{
  "encoder_arch": "res2net",
  "model": "contrastive image-text model",
  "dataset": "drawings of small networks of dots and links",
  "train_examples": 195000,
  "image_size": 64,
  "crop_scale_min": 0.8,
  "horizontal_flip": false,
  "tokenizer": "word",
  "vocab_size": 54,
  "loss": "softmax",
  "embed_dim": 256,
  "encoder_norm": "batchnorm",
  "encoder_activation": "leaky_relu",
  "encoder_depths": [2, 5, 5],
  "encoder_kernel_size": 3,
  "encoder_stem": "deep",
  "encoder_widths": [96, 144, 208],
  "text_encoder_causal": true,
  "text_encoder_width": 320,
  "text_encoder_layers": 10,
  "text_encoder_norm": "layernorm",
  "text_encoder_norm_position": "pre",
  "text_encoder_activation": "gelu_tanh",
  "text_encoder_mlp_ratio": 6,
  "text_encoder_head_dim": 64,
  "text_encoder_fused_qkv": true,
  "text_encoder_bias": "none",
  "text_encoder_qk_norm": false,
  "text_encoder_parallel_block": false,
  "text_encoder_inner_norm": false,
  "text_encoder_drop_path": 0.1,
  "text_encoder_positions": "learned",
  "init": "kaiming_normal",
  "residual_init": "zero_last",
  "optimizer": "adamw",
  "lr": 0.00053,
  "beta1": 0.9,
  "beta2": 0.999,
  "eps": 1e-08,
  "grad_clip": 0.5,
  "l1_shrink": 0.003,
  "ema_decay": 0.999,
  "steps": 8100,
  "batch_size": 256,
  "epochs": 10.6,
  "lr_schedule": "step",
  "warmup_steps": 400,
  "weight_decay": 0.4
}
Rows from block 6 of the text encoder, named by matrix and row number. Rows with one number belong to one attention dimension. Each number is 128 + 32 x the weight over the matrix's rms, rounded and kept within 0 to 255. All counts start at 0. Numbers have three digits each.
# v: attention query, key and value (stacked) (text_encoder.blocks.6.attn.qkv.weight, 960x320, the v third), inputs 0-319
# proj: attention output (text_encoder.blocks.6.attn.proj.weight, 320x320, transposed), outputs 0-319
v.73:152144146101130144192127122103101164068182147155106062114131198128144145128182098182108151168141076124115167161133116128125112097132147128098159103133158123131115118197151143110086107123128151119154157155134127141087123158161151127073156138136117138108128139205082123133078167102147093116121127171118136079174112116116107130136094112145074083090151135104128127080190095126118140132114067130113117077107149082141128101123120097147131088117108081124129108126150134170143113134120097154125105143144165130146101096110132185112114221085137152097126121097140107123139131132123125197124159169164116129111111103192128162160132087128112129138124150134114113094106121169125123146141166129118118128128089132092123137122174165155113120167146136118105119128124103090143152089151135158089124129126130180107137126077156145118115101178146145144106133115182110135123094139128155070122131123121097086139083127157140132114141127116139125160092107127129140134096124115182180151155
proj.73:128123130128128129131130128129127129126128126129131131127128125126127127126127129131129128127130130128128128132128129128128128129127127127127127128127123128126120128128130128128128127125127129127127126124129129130129128129127129127129126122129129128127128125129128127128129124125128128128129128127127128133131128131128127127130129128126129128128130127130130129126124134127125129130128129128124128127126123128128127127128127129128128126131129130129128128129128130128129131128128131127124130131127128126128127130128129127130127129133131128128126127123127127128129135132131127131128132128128129128129129128127128127128129128128129131134128127127127128128128128128128128129125128126131133129127127125127129128128128128128127129128127127129129129125128128129128113127128128127128128130122118128128128129128128127128128124128130129117131124130131129131128133129130126130128123129122128130128129128128129127126128128127127128127129127130128128127130127128129128129130
v.74:186129123112062144139130190104133099124162158127123128163109168121165169159098127098081059163098132131119121098087116142131229150077135126130184142157148128127118128104148149163123132099135150106129046133121074149137130142171132164129122162077163161123173088133098152137147124153170123093168083164174085118167120193142183128084129047168102165099119120089087150155131099153126136128126114096144128208116134176104125138101117069122175110155147062138132118105137131074124129109178106126119130099121145143137109135108139159171121191142111137122127110129110110133134149097182159174133102152134103146112100121128084088109122107128095130096116127122132049125128145128097128155125170175137135079133124129100141130195114176090118128153100147091148126105164153123102124139100158124102136103128131216099125137124119134148116111127168107134114179122128139138179130127203121134084195130151098136103154155125153124149152126174122131122125149121142119132146147205167136140099
proj.74:123139070120146136122121145214131183128107129136136130127110128135120162102126125126139121117113128136147129151160133049136130138117140116127122145118083152110143149128111113121119140148128198099177155116145120159118088123141173131169104109100120130095124083111141140160122142108115118149141131125128129149113140124128123082116102161105127081146140158119112131116140139121108188125161131115113149130130066110119125135117075103127112121143156073127147036122156126131182173123132126100054134124127116148157187142123127116131137119152155148096110094141162134127130176144116103111131203125086122144117130131140126129144150139129142131128130126065138157133131193141135122128127129130131136108125133162114133133129149131155144144114106137154157158145136108132127110137130124128117118170137063098105130121117070154163151103133148138112137079069139117140110137126125096142159148118108130143088141121104121138112121111195123096097150129141092137104124111131139093087139
v.75:132091130128166125036140052129169144189142125139131103085180103127126089111126118150133097114127198137112107148130122121119112105152155109158189136084075128062127175155120088096146116150194131122121183092155177104121142132122116133114113130108093142093108174125077154129102132119131171103088104162110145158128114134144120148183149147120169107132106105100119159092170135111140141154139159129159117132067107171095104104211127112096110115136108144102111115151131115142143139165047100130176142173078080097191148114177151057093153161125208125146140048110134137164114168128127090152059152117135119196147152106068164156133074188142110088168133107106130141077110227135192119111120128105139155131071136141133053183125137111148132107137137176131187192195112127121149110155157103126116106111129119127153140078135134159107119096150147104140123147135126132178127134176081116158115133077090195116087100087117092168120176147139137159131165131148095154064132108138151133096096
proj.75:117126170134133100148098181131094090156116159149089154121099110131056106144091096149073153095104135108127109121114165206106126090127111181115162121134134100150113110122121117145129128132097090125152107153111112096119129119155134113149112115157142090117147136107126089103150135139156146118139122154126147116094129113122090159101129114147098138126093181129140110175132127088119098097076165106095125137134131117107150144108160147126145133126118149144176134123133148121116152138136124144103120147143145144117111141136114183179138119124114125141164143112116123098088178120128115147155121128129155108153089119162133157097147130133121110139140104113136108125060088114105187142122185148119168137176090081126169117160116147116133128115140078114072138120102139129128117128140132132154146114098155107150132147149166106171174143112133126096130150125139132127109108099149147120128124140137112135108123125143145134123107098123127108196149135122169126119106138149128135127072
v.76:110154108110118158143138168166186139156105152101148033114119092151115123122097160080040169114047122100128172055149142150109089156082129124134155089103097165080102136162119137132139161137151058111095176188092094106119124103146159103160105175075112088151090097120135128076169139133167119130173128103129141123128151111175068142091149133134141108162167114147110182136171087162140128102159089128124073163154116129048140127112125118095090067119102103121146139086093073156129124139144122167143130119145145130135116136070098102150095144131151137117107127121099111134102086137136095136128185126168120130152174144139129135126142111110111120143100187130034146165152083142131135133130156120155099112119137163131122146127165123128120099159129130089125189131104110150122105133201135119140108127167057111197158130171114141121134133135051115121131103118089115143111144131119114172177138158085121154088117120125126143147096141128163139157113121138129106084155094169146167134130
proj.76:132129138121126118128142112119123106114125090129146151136135128128118116125128136143161142162132131117116131138110139131121131118125128113128155135128112144132136128123155123136126152119126121117080098121121128110135132166119106131122147122136148128154131137123100146131129141126126131132119128125121087133140104160123151134135115068114151151116116088127144129132096129144124119128165142150111137129127124140126127128109125172096127128141093125091139170124129126137098129159162130127166150159129117130106132102140135153126128151131126109107111129123138129123127139116127150124145138129133140134119115140129133112128128131124126146140145150132150142082119106109125130146131115120130151129130120117124133128127104132129085125130160131135107141118120124116127120114132124131124115092091147173126131100130146127120087128120132131112134137180127115171128118120130136121124098121128141128109120119167103110129142117130118158144137142122129140141116129113154111142129
v.77:163132089080122140133123139122127088130122104136134113129135140122182154088130126164095174120125085116156070121173172102122139148111083077145170164082111131150188135114102198081131070158131132131136111138132113114073125126130133121170164118125127131159128136136147124124161124128131145088111151122147109118128122102085137152141144125152116061095168141120136113105128154126140118127130088116162129130089112144143116126106148089129189112064132129123102130126102150127120102138081098139067161144150124142169139154133104114139102139128121103126107120100066138164139167081136152146124128171125135141141160142098117126104184208130119090130134102172178129141130093131122138146116115124149057091074173150131140110122130136114137129127071125134114151172152123191168128108137090135161111110140128095133127132118113147125109109139162143181131138118136113126118146132116165123163127134123173176129094146174163120161109139113107123136111138171108126131153131120135093076091
proj.77:127125134121128129129126130131127130127130130133132135125124127126129127128122128129126126123129127124129126130127135129128125129127127129128130123126111131129126130129131128134123128126128127128126124123129126127128130134127128128130122122132131127123131130126129129130135123126133128133131129125127130127128128135132126127126128124133125136128127128126131122125126121125129128130128125117126129128125128121129130127128127131127128125133130131130132126129132128130129130124132128126138129128131129129126127129130124127133129138142132131128130128121124127125129129129129125132125130129121129125133128129126129125125139128129133129130125129125129127128120124128127132130128129129130129131131129125125134130129128127126121123127132127129128132118127128125127124128128129135126125119116126132131128130127129128130130128127129130127130126132128128131129128129128124129128126129128125120125132132127128121125127128127126127128131127133127126128127125133127127140129
v.78:121130108107175162091129127156089116111128152139169179146135134090133117132132094098121132129134125124131122137127137168171125129141169118130131146138165126156155127142136107142125142166156103139167139108123140133127115125159166129129117109131130137135151129132133104104157201159093156126096144063153095117099127123106151156164124084129139171111128148143126140132173088149135089120148121113163082123132107119122173129128112109129149087137128111184126084122098144120192124159095119125133143168089104111156128130140099119139125143131141135159157136130189179124173146144187128207129120116118114157118136135100156112111108131089118132134132123111106085128099133158169144135119128135137094138127130122142141128127128127094129173123135119137124092119135185105185131130057078174149137175165111162133087104115074132133070129134090120126128132142161151099093155121145116124154136109149129128127092130107164162154132114047168121116129165158078117170131077129083129080137
proj.78:131128127129130125128131126129129126129128123127135135130129128132132127127132130128129127127128131132129130133128133127128131128126127120129127128128128128123128126120130128125128128126131131124125128127127129130127122132124125127127130127123130129128129125129125132131128128128130124127127128129129128131133128128129130128131127128123129128124128123125127129128128134131129129127132128133128129128127127143126130124126127128130126127127124128128125128127128131129129128126129128128128133131128128128128130132127125128127127127134131128125124129129132129127130128133127130124128131125128129131125128129130129128130129127127130128129128128129128130127130129130126128130128128121132131127127129129128128128129129128130125129130130130126132126127125126127128125128128128124127123128128127133127127126128127128128117118127134128126128130127130131126128127130125128127128125127128129128131129130128126128129125126133121127127131128128124128127130131125128130130129
v.79:187126145104101148099086035165137100161149132124132103129137177098141131161086108139104135147096128152143131132130153108135098124145137138124164130135121127159137103159133133117137097096156167125124120106126134138159123127119114121062087129102137167126046136166126090170116157141150119154135130121164130180141172137063158139132131105136141115141191116122070122129172170121065176158135071150165164121114102134133112105143113120133143158131088168159135082188130122157146146081124089123122140131137156118122145081103077079100123153138139188134135128103123063104175157138107129110082131154089102119121133107137106118124114140085152119151171132104154161094132171079151142075192128146130106168070147134127109148092124127092114125158147139136131127129136151132150095125127111133163112139139130070155073152183134132125115082074123126139135171096097089180184186130103182131110066071087123087124129128149099107142147131097113120142154149116084100126138144101061152124131
proj.79:121126128136120128139128144127115130136105136141109136123121119137103114134121118136114130106122133116123116127130144142117137116121128154128124133128109126142134117137120148142124136128107120129138134132130105134128141136124139128149109120140135105107135127127127126115142140126147130128132128123126120120108127126128115136112125129138112126136130157135136129135120125125121131124109138116108124124128128143129128133120135129137139138124130121124157133133127127121139135128144131127104134133132134131126124130134132135141136119157124124119143127122119116113129156124133129132148146129129145127137103128134129137117133130122144129127136122120127122109111124124115141132124141136120143138140122110121145127127125132113134128116121110120102143117125138125120122129132144127134136120108138126132135139131135119137153145132128118126121126127137118143104127116129129130127134130136118130112126125129140122123127126129127123131127132128141139127118124133129125119107
v.80:118118129138170071114122185101145164180142117150137121149165175163103103146137137094116127136123160153145167085111153136151133162131092165126133070137104118129144168140125114136084136129136096081111135165146079094221088126144149136183160131101187127128106128140149131181168138135150210112195134113120070083161108080116119164153146121162143071138069122128205136119130032101161147118153111162165173126108176128139127100112112159080114154168143105139102059124135118154148133146177172080135147135134183129160094124092133178133133137132119133127181170145087129135153125109129111126126069113094116181118108159129143123124191107126192085133097180130125082097141111123153137107175174158104085076078133072133075153158194136060128133086179142167141148116179154070171114132136067096118110138130072101194172124095129196091116115141122130124131146184094131172108113104209137125106088113141137117119118152122135107144135134146127146130103090115112072158123061130134173129111
proj.80:131134117134133125132166104110129129125137121125143128157136128133124127134147128142131152135133133137118128144130125125123127125126133119128129131125126113124138131121123113122137124134121132120118119119130140129114146133098128129087128128128130136141126107111109126087115154129126121142125130129122121135129121126119133124135121126084167125109130115108112142131140162115148138125135133137126113133128112159117120129138125138129122107144126133120099129126112123128117115146115135144177095129120123136141141138115134123112124129130139134137112116131131128126112104132119130136128133136134122130137132132139123128130112129133128143134142142152133166136144127107136097125138131088132135107101109133135130114129121124140134130130121180129134121132121131143136150125125113132124116137150142118121111114143131126125134123123130130135113126129121133138135160125110131132130133128135135141133120111136114129128132124127131132129137133124110125144129134116124130115137
v.81:126132137136125218120141144134120117080169147075143139102070191127118127132152127135118125137127147125143153150149122147127152117128118197146136152125159114127126127147136136099121128154125141057119094129110104114077123156133189122151155132127130127140117154085096103125171144080128143111146084190138140101158172126114110133148129094133124101110100112130150100139182078103189140108120134125120125114103147130149120088132099104149130135032126137128131075103135131135143138124166182137116113122095101131096127113118122141131131155125178128140130178122089115073119122107119191109121121131101118135113118170136153125125182122130083129126120101108119144137117115136132173130099137165128130119129061078117147140122195120105129141099155104153162135138187128084124135134140139122090115137088109140145130087159168121091135084141154128149161113127138128107105112123100120149173173131096157132082176163154164110147165149110140108138142109118128156136129128146102131126167
proj.81:129123131126126130128129125131127128127130124128138130127128127127128126123127135136134127126132127130127128131127127128129127132128128126127132127126127133127123130127133125128128128126129129127117120122129128127132128135126129126130127126128127128126129124133128130129126130127125128133129130127128128143135126143129128125130129128123132133128129114128129129124127132127128130130135126131126123128123127133128128129129126134124126124133129129127121125129128128137125128128125129130138131135126129128124128129132129127129126135127133128128122125124129128128130128134129126135127130129128127126125129129123129128128129126128128142136128133127128131130128127129128126137129127129133127128123127126127129128129130128132120121128138136128131128126129125131128123126128123132123125130125126141124127122125128132128123123128128130119131121131130123139138134131130125121128111126127127125128129128132126127127128129127126128127131126128128126127130127125128116129132
v.82:147128135105130111166058195126098075153148180183128123087053126138141062178130155128122123134052069152154138051137130116129147171119152141136145113148127154099124194205145136131160135179128132110128117117135115132115143126141171104104143126149132123120142151125127122154121131142167105134182099164147113127098167119136117126109165107127162102069081157117125146116118111133177163115159084091089133119140154139127172109114131117128149105115126151158122137115111142076141160117140066131087132168191115123127098119106088162189107121133126156182167130135095080136096131130139131140142131122156127129122168098146120149135149109146101121140141124134121160173135109151129127153127154096163082120103125100120136090093134198189111128105123131141195113170168121157153100121102148121134141131185128079141128139108122120162162113124132134112110112063082152122162124096129132127148144170130068172161108163131129112122068105133152134148094132127131128160086146056178149174129
proj.82:129121137123121132124127110132130133102121092134148131128130127127115129112125142129139133127139125100118115137125127128120126129121134103134135137122113159129137107126135149156128143123128130125121122101129125119136129135123124125143134124129130129127135129138121142129111147125113107143118118102122096139134113147127128122132124106113143134115128102128133128118116134133122136148141129127130142127123118136150118121111124152113126126152122137115131140124130110139114110137152139132144170145121124120116130133131152148123124147137130132099109121110130127128139131151136122127161144142126125136129118147100130127129145130123137173138141138124147137087132113129121125147138119129136131131129122123126129130116137121129102107114134133138119142120127120129125127124131120138115124102086127165130122117123134141128113141114117132108131100182125113175129152130134137130116101126130157120105126129149122122124143118128111146128144138126129154137127115125131091134147
v.83:128124145171125120119157126091103083173142166160128135143100169102098109126125040115082114130097071111105114141093163095134087154166124118141110064146115103143098113129130131146123133153182137134192147080141116130067128132083128117131084111123153116086153129166127075128135126117149093138123116100140094075082138155165085084133152015121167145114126200072096114130129150127107127122117114156125102131083179118121154163102101155192133135110165155147124088132110152084166157129127109089158124142171127160123091125114131115132116141141111126154124131102105074160116158141121161104147094075132040067118126082128097123128128114167113121115127130153194130150189121098134104159143123099075133115114164140112133128081127105143129132163150145070113154113129147127124108082094173119147088144172141128137143169136103118051111100174108126087130147146149123110114120091113129126126105095132087149110205178102082129136173111125131090168131133163145130123151111146139134110136
proj.83:133121133140126133128126139128128128129128123127128133121119130129136126125127128128127120120135128124131129124121128126128131130125126127140126116129136138128130128123132140127129124123130125130133125127136126130132112123130129133136132127124128114122134133146134129137128127125126132126125130125128128125131131130130135107130130125138119129128130129153134120127123125129104127129125129120126125118122130127134128124121126121132134123127130133129148126130133130132124137129128129130104143129129129127125121112129128129140121129134127130120124133121134129137141135131133106129132135114128138126128128129120129128128130129133125134126126124126127119124125127143115136131125123134130127129140139126135127139128159126125123129129128114133125134130134127124128104128127141122123128135122119131128128129119128124128127128131132127126141123121130121130125128128135127124124119122113134133122122146130134127130128132124121127122126125131132129114127125131129130129130
v.84:074156165142126065114125063077156127153093133156137128120109123187065124166129150120113113100174132127097089126130136141130149154137137099115079189108103128073161098110130104125117108146114129118173118095144157137150121128112090135121150137175140191114108151108121173163151107100148096152113104149126072113093103138136111148127135118155127158090128103128151125101135145129092180123105177143106133086105125142169131131186168164135117177108138141119172107110101120159122145105120143144139127143090156106146116164070112095146071181133064122150101056116086128093094139127140139126086126117133083167110126137147113140149081132187135096132127106081199183098146179109135131109095142134129127175142134163127114127134121118104127128126112189154087136130107108129134130134112125100175159110145099137094095140054143110110116114128158143107132133156134107155100130166090075108077073135109134085128119163142128128100154129124129115114113121123119171077130159108118110173167
proj.84:133128124142132127130131133122130136130151160099096123129133135134138128131135116130104127126128129141139128118128131132133127129131119134129108125132171081133116126133107125127136110135124125140145130141122138127116139083130123130120120138129123125127125135115131101116126116138138128112130127135127154113111147088129118133121134139133122128124116148137112127138153125118144126121100121130159126129126145136130126128140134125154136139118130139130123130131127129124123106108114127132119097100122139134143117136128105123129117113110125133158152133135108125125119120117121125127114107123131128123136142116136120136128110126137112106104120115142128112151143128128130122108131139129110124122127132135142125126129130126117159137130126131129123103138125137132130159127127131123134132126190142092144126142134128119132165132131116126169115164117114146081141122126115141140129137131131120130162121128116138139130110135126144117128108127122130119131131139142111173124125
v.85:147130138111122142129128086114121111160139136109131131123137086093118128172119126131125095153140135130141106143082180130110068098123104130131097136101080174102137128138132121122139191085133128146170100117129130141119136155128099135144074128128150099177141125100095133178129128104191117131161127131103094128127134132173113163126153128149092170069120126128128113166115121096089123136130141126148155142141131153099145080128144139119127148146123107105078164121106177115129154138145211114086167114142172145108138214068089084124146138144057110127106107144146093194128131122088070110120110124091143136125116163090149138118160120086181108125103123128112112127086123123180120133186119129123144122111130085107054098129098122128070127126155135130077128123146124127115075138152115161135131070140124155114155153083066121135078115132165115107129147141095129151112149112157133088122174166161152165093108144136144141160121145131124139115117128164133145107175048134110125149101
proj.85:128132120129130126127136124122128131126126129124119123129133130128127131129130128128129131136127129129128128130131120124128130125128128128127120133128143119126129126130115127126136128134127131127130133133127131128119133124131127131121129139125130132133124126128131123127124134129127127125127128129128129129121128123122130130129127132126135126128128132127121133132146135126130130127128128131133128128132127128125126129129129125133129134126126122125122128128124125125127126128121129129119107123127126128134131131125130123124126123115128127138126128138128129128122118120127125123128128128132128133125132128131124125130118128134127120121133127130128130132137132124134123123128128125124129122126126138132122126128127127128141129131113133128130118135129129129135137128128124123128131133164128107128126124134126127124138132129122127144125135124119131118132130128124129138128138127128129133136125124127127133128132128132134130128127130123117129131128131126129140114128
v.86:052134107128083127156089109144125130143118161151114108162138090152122166098128142091103125173106123159124135068132164124108057127089117128126166076182129091126120159178096098100087115164124141157136138130078126144125200092180159128106074140126171071134123122126198172138135126145084103113165114142083150122094118099138117101108094123129216092134133123116074086143100159141165099127158151075126084209153123116046110121165119077195071106083097110177106102070162134111151202152145108150126128115108146136153123116136080151100181139129108155170122154153044128060094173099123126089120133105113111105095132132120153090107145072108126140163191180140140135094117121098144076126151123112067146118130139123120134084229153219130174104137124130110166129173177149171138106200098129150152179079165109065126078080189081163158141150111190149145092140127175161070134099127108182131169165111088104115136129128126126157116077166207130081182137116093111092131127122121177154167127
proj.86:127120142120116134121130151156089112119068058165169180128094132114087113118117129160158140135134133087117122148115148123089129103110118127138175135119060223130160132115159139136120179110117132108109105101144093118173088192126136141150144096130162117123180113141126133145132167102108137148104131099111096137141078199117150117128100056120131131127134116133155124130080129120071130136180173113058136127124082128122121130072101151090146123173094084089211114132133125162131181196168148127125211202140093124093150087159134182144140165151122123079101123111198116142141196131166116142161194097125177136120087138119134127113159142128145161182158161068182143052068124126077162172124105141166142121153112076113148131144126133131043130128155095129107191116117108089105058111138154142088122121041110172112139103115135126152098138121150142038179085148152073219089132116175114103128092098114148132027129132181118109132143111166077146140167153122140183114122124116182065117129
v.87:128114130118162132144142097153178102132127099134174141149106185143176094105128134129133143139146122099140114112135109124154127179173179131130110125138101149135153142124125075165112128134097131080111154132160109098195127121126162121138133133125129126120137172116135128107096114178168138087161130129127156155125131081146155136129083175130079105132135121093093151134130129081159076128108115141129089102162126180119145095128152106124071118118084079137154175077104142142144141131114128128065120126148121140145126140123128133167157145135125089172174089129156100150130152098135202116097103110127120141141160207208140131210146146128117086147090141121158158139177168150149083116125116083155099144163128155187122110163112085125171131153134145123144102179113116143203092180115159116123148097136147126148123116146109164127122186146168190163117114101158138129123101141204197153161120081089166153123118143131097115148174112144121116089115131150132153126136130185133144128144
proj.87:127123136131134134133128128129125126124139134135124126127119122127127126139125130132124127121123128128131121124130132134121125126126127129128130126128125127133126119132123124141127130128114127136128124119127125127133134128130128123133122124134127128124134118124128118098127127126129125127132121121125129117118128133130106133121129121131119121127128129130128128132130127118136127127117128117134126136126132128126127128131149140127132131131129138139126128141127120136124111129131131128163113127126141125127122151125128128132128131138127129137137127122117115115128122130132127144131113138121120121143130127125126138120138120126133128134129132127125125123124125127125134131131131129132126138134126124129132130129127130125128127117128126131114140117126129130128137125132129142130136120117128125133128133129131127137133136117125125126125125139127132128121144129123133134118123137153127129124129131126130128125121123112129134127127129131138132130129129130112127137128
v.88:124185134105136114177112152144223066121140131154141104154056148134122181141088128084140156129143130113092128147131120113163131168122100118164104095143170127102102113135105162090113108124126160150132059131124067135147079121154131132088089137067143157145180137112104122112147129176130169145133140144122172102137101142054163134122110101085086115090117153118096114156117094151242109164129119137143118111129147137144098119101093083149172087127133119181103115057161129103097061139099164144121123154155108137103166164165137148147086095115124180142131039116122200136095115052089146072130127114148174124163082128097101114127119075068073146128125114161118102080065158123131190098181128127108102117100117111090097132159135125134127128134125144149115076116134130097117139105102095129128129048129142220127163085105112219127139153120110106131152141168132148077113127134093128141142105105161131139063153121142215116142112142124125130130102131083129094132125064154140097137069
proj.88:133131087133140126129131135191126159134120119130133144128128127125130138113125126133133121119129136147130139142143140067132134137120129114125122129126117142124134147119121126120126135130125166087156145116136127152120106129128151139151131110100134129116126098130135133158129126123121120139128134124122132141131146128127135091127112149124132101141137136125121132122126134128105154129162131116117150122125091117125126121116071110135118117134127100126156065118144132131170168127135127123043136133131109138146161123120128120129129116161144133087109115132154134122136172147125096124129158116115123142123132131131123125128133139133138131130129134093129148132129186155129125135125128125127142105130140150122129141130150127159122145131113132158142142131136121125128104131135134103122109152140073122117127120108101127157129097130156133120157097070134122141117130131123104129151130116102135142099128130126125124125120126179103102102140127135108131098126120127132106094134
v.89:109157104174152150130083147180124084161167136132112120111132171165120173109141128127119099147082112121109073128128193130179071085127159104129179103166148098129140144142110164115096146151109104164165141126156113171237129124112130132142128110194138091123127088151105131117163118124083126137130150153132111133125133127126122101138164198150131114157180166130113107158121156132101084128121141146120122124115115154176122113123122128114128176152140124139176128123064127123181094083162190137163130118134185101143129110151128095095134069132106084151126115139100156114123168127149166134083120129100135143124128105183115122163176080160129102127130119129130145156144126109191128069184159160139117156102154140143115153128167085124208140141135126102113121173108133183160129152140154126094129134097112155141143103108140127112130065076132142128128128107187113160165127159111095152134140119106087119110126101132133127121127128098121123128155104141171070162094121087198139076114
proj.89:132128131140127133126156112122129123125133121124134132134127131128128130131137131141138133138137128138129125140121126130117128127127130111130132122132129138134132132121130123121129122128129130124113123117130133127131125130114120126112139125126125131132128120124114128114113150133120130130124133124122117133139124133125135122135127105096150129105116115125123133129130147126124133128143128133123135134121121133118123130128121134123126120140127137123124131125128123133109124148114140133174124137125117132132131128126129128128117142126118134123120130122131129131125118128126126141130138128130124126129125128123130132132111128129122147138130145141137141126141116130124112136132124127136130122125124139137128126130134129137126129127128150133131129126129130134128126123127125135115122135129129127128127111137129131126125126120132130128132124132118125142137136130125127127124124127129134132125120124144113127132129122129123133131137130126121118134132128121129123125137
v.90:155144172094151115075117066127120129135155096104129164157097088130124117104097118104189115167109128126094147108117108098161106102131086110127128095237183167133132165140136137149150096114181102119154090096136153090146190157129095084139125118121151152117133128133114134171123101064080128138098098164101095131090104131139150117172106164130175154098130126125135155114175131128145128117088165176107148180098161157082150118113119169118115135141119137093123132132160162127109097127113198094146135123133122131118142150104137141095128192177094156119138146118075103165100122122096163119192144132134091139129131137157129087145153113098097141128118155091101132142117174137134127105115117112084118160157134071093111133157101118160089119124130091170144078131102158091108181120111103143112118108098110147127104110104078144068116118128136115112129148070075097165130150135115194137116118167180126082178125106178158106151125188090119109089120181147101126123095128119149149095081
proj.90:108136128120144121138107151171115131167124141149129129117109106129119136135120122126096127099114134153129124131146129133118135124126120160122126125122127093125140140100125119105129119145122128094156128148127113132112121130143144128153118110120152120113138115127139101123137121127136143131143153135146156135127133125126129123129125179146123108152141185126129128129138146076102129090115147083095124124142110111079144138133112067156129109121128130153153077130123151110169192134122119135029130128150137137131137124108124122133135095129154128125124128136157152121115167130128086151127128125124134113142127116152134129124129135149125112143133118111103130163107149151127143120121163121128143119129121121126132124143137124139141139138103110114139118129127117128147126140126150117133120177135120072124121142119117125157161101149162126098137129079137139105100139137134107125149138128123128156116128129127132128126121124157110083132158126136124121094123136139127131086122
v.91:143099170128122164077133098110113154166119137211147175134119106077145155109123152041145157140141128128106102129155060122130152055096108107155111135161183208153184111138123126130114144157157119125148116129142163122104120106075091129128137104148128132159147151120108071110141168139151132075118133097089169123157114156155214133100096108143121171085157115092132059120190135128094174101113126159133123140151121135119083125133161110164144072140110115128167131104069115161124105133130125097151080104119131135117169133195122125188116136144171137107197134127142171119130166137163126082142101116119176187143138125088126134128098116177162113111111093151147124169094103176044144124157134128149075109166111102103130160174093188084112144129149128177121138127103123157112179106120144144120120124122140132110146122146155127149150205149135096126115118139184126127213161119108130111086120127127092065132133140155135101096204149152120147123142176129127143131127134133098175135189
proj.91:134129094152170140116104141192139181167141151118123122127120136125170165124116122114110113100106128171156141118157123076155111154108131108143115109132138122125106160121101117106127099148127188106204167117147129140114107090170164141165136132087107127098110106134165131140127070127110120127148129142142168142128202098132106073116136200152101128165125165132102122123146116119110139128135096103143143132120130087126132124131085091145105119099155131169125043104154138118176180084124114121020115103131115138141156126101103103129134089135131164126130119134141134124147143143103089147109130109115103120122142109129109154159140127127128130109110126092123131174140184171127125113128155129116122102141178164125119151145175146151147139117097116154153124146160118128123140132119132089140120202167072094109121132121068131182152101137162132133162112037127126089127122144106111119156136128112129125122139128106149135128098136152126075097130123130108103088132113142103116111131
v.92:113114107156189113134120131127153174150151082166078143130067144124141115123124122169017166127155153108169168155085146189125138115127128093162150116093141107137127132121110047211135080148169127106155078110136129127106102114193158105127147117088137095155133074114139150128161126184098149109130158146132128113086120106103043182102151126138080047163118150085114208109113073047143190092107078152114127146128103093157137133130082151157130128127152145113193131140141169122129168092130106153112130064147141138125150105077130129167110112147148124079129168104154186072116149137142161188143140141094143168094135114147135150099142137107117144161143123156130124142080125096193097123160142106199110128135152108179142064126132132136197141085136133121133174183132097133110116100112131090131162119130132128143142136157135124097160118053153124163127127121152131091112124127078142116186164080121142130144093119132181175204102086067121084166114121109121067140115118144055148174089
proj.92:129122137104101131115128102129131128098125091136162133123137128123123127109129144131166135137142123117123124138124120119130126131126134123129131139121084168125136127130151128142125158114136135122113118117135126126153129143116122124140140122136125133138134127137122157136106151123113128144114131118124117138141111156127146118135125110107148130118135089127143129111106122145122137144160129139128142128125117130128120124119117147105119124144116111103129146128128110146122129135142134126157168156121116123121133127137147147113125141128130129108098126114133124143140124146132152130140146131128118133099126153121136115132132130123133169143134141128148147098137123135124119142131086131142125127115127128124115132127128118131095110117150140136126139124127117132121126127130119151111126118090114181113125098117133137115102118122115137101130107171129103171133146134140127124116118111131142120114132123145107124126154128129116156117140136128127165128133117117144074131142
v.93:108131119146127160151089159107053093163126122134118145134093182128093104175118132160153151112136074112121152130148126116097144110109073125133133104112093144101141166115082129183105112166128122144139156120097109159130094091151207058153118138114113092184113191088129128124199127072177122115148058093139092177124155092121045080126127129129095129121131106111127133198092104097119120155160147100110129141124113121140096150100053065144123142142106124135130123136135161154213139109142095121106070128075103134121077204154108138146156153171181123139175178103094147118091146112162126122115115193118137136072141147120188142148184121103113148130093139070070121142102172158159132126135150142097202131136132126132139145130154166161144132160170141159135134135131127173141175119093116111122144141072077132172077140103087145140137137129154100112118073149123136121134099118129121135137156111107065112122176150069153137087101108112174086148107120185139115130132118118179139133115
proj.93:150119138153131121127157104121138120105128086124157128166123139130135131128139137138151150162136141128118131137093123135109125124120141086146144127148138138135127118095146124128141135125126124122099080104127140102129130154126099133117169137108125130144140145153116142124103144134095131129104127122114081130151127158116158125142121075106168161099104085129121118136115139135115125128171128145126141133127133124123123110118128163100128101135095146111124171111118122138089128155143135141175142155127111129111129102128149147123115150116109133112081114118154120130137113131123138132165111125133123123127120139124123139132118131125120184135136161138160143107134101126106127149137127108133143120139127140132129133134131130140089111133149148141103135131123124134125135104137120121122116116099170180110118090151139128125064126105137131114147122171122112159133138121128163097112081115133166130099101120183113119149133108125108153149143160113128134131127128113129106130144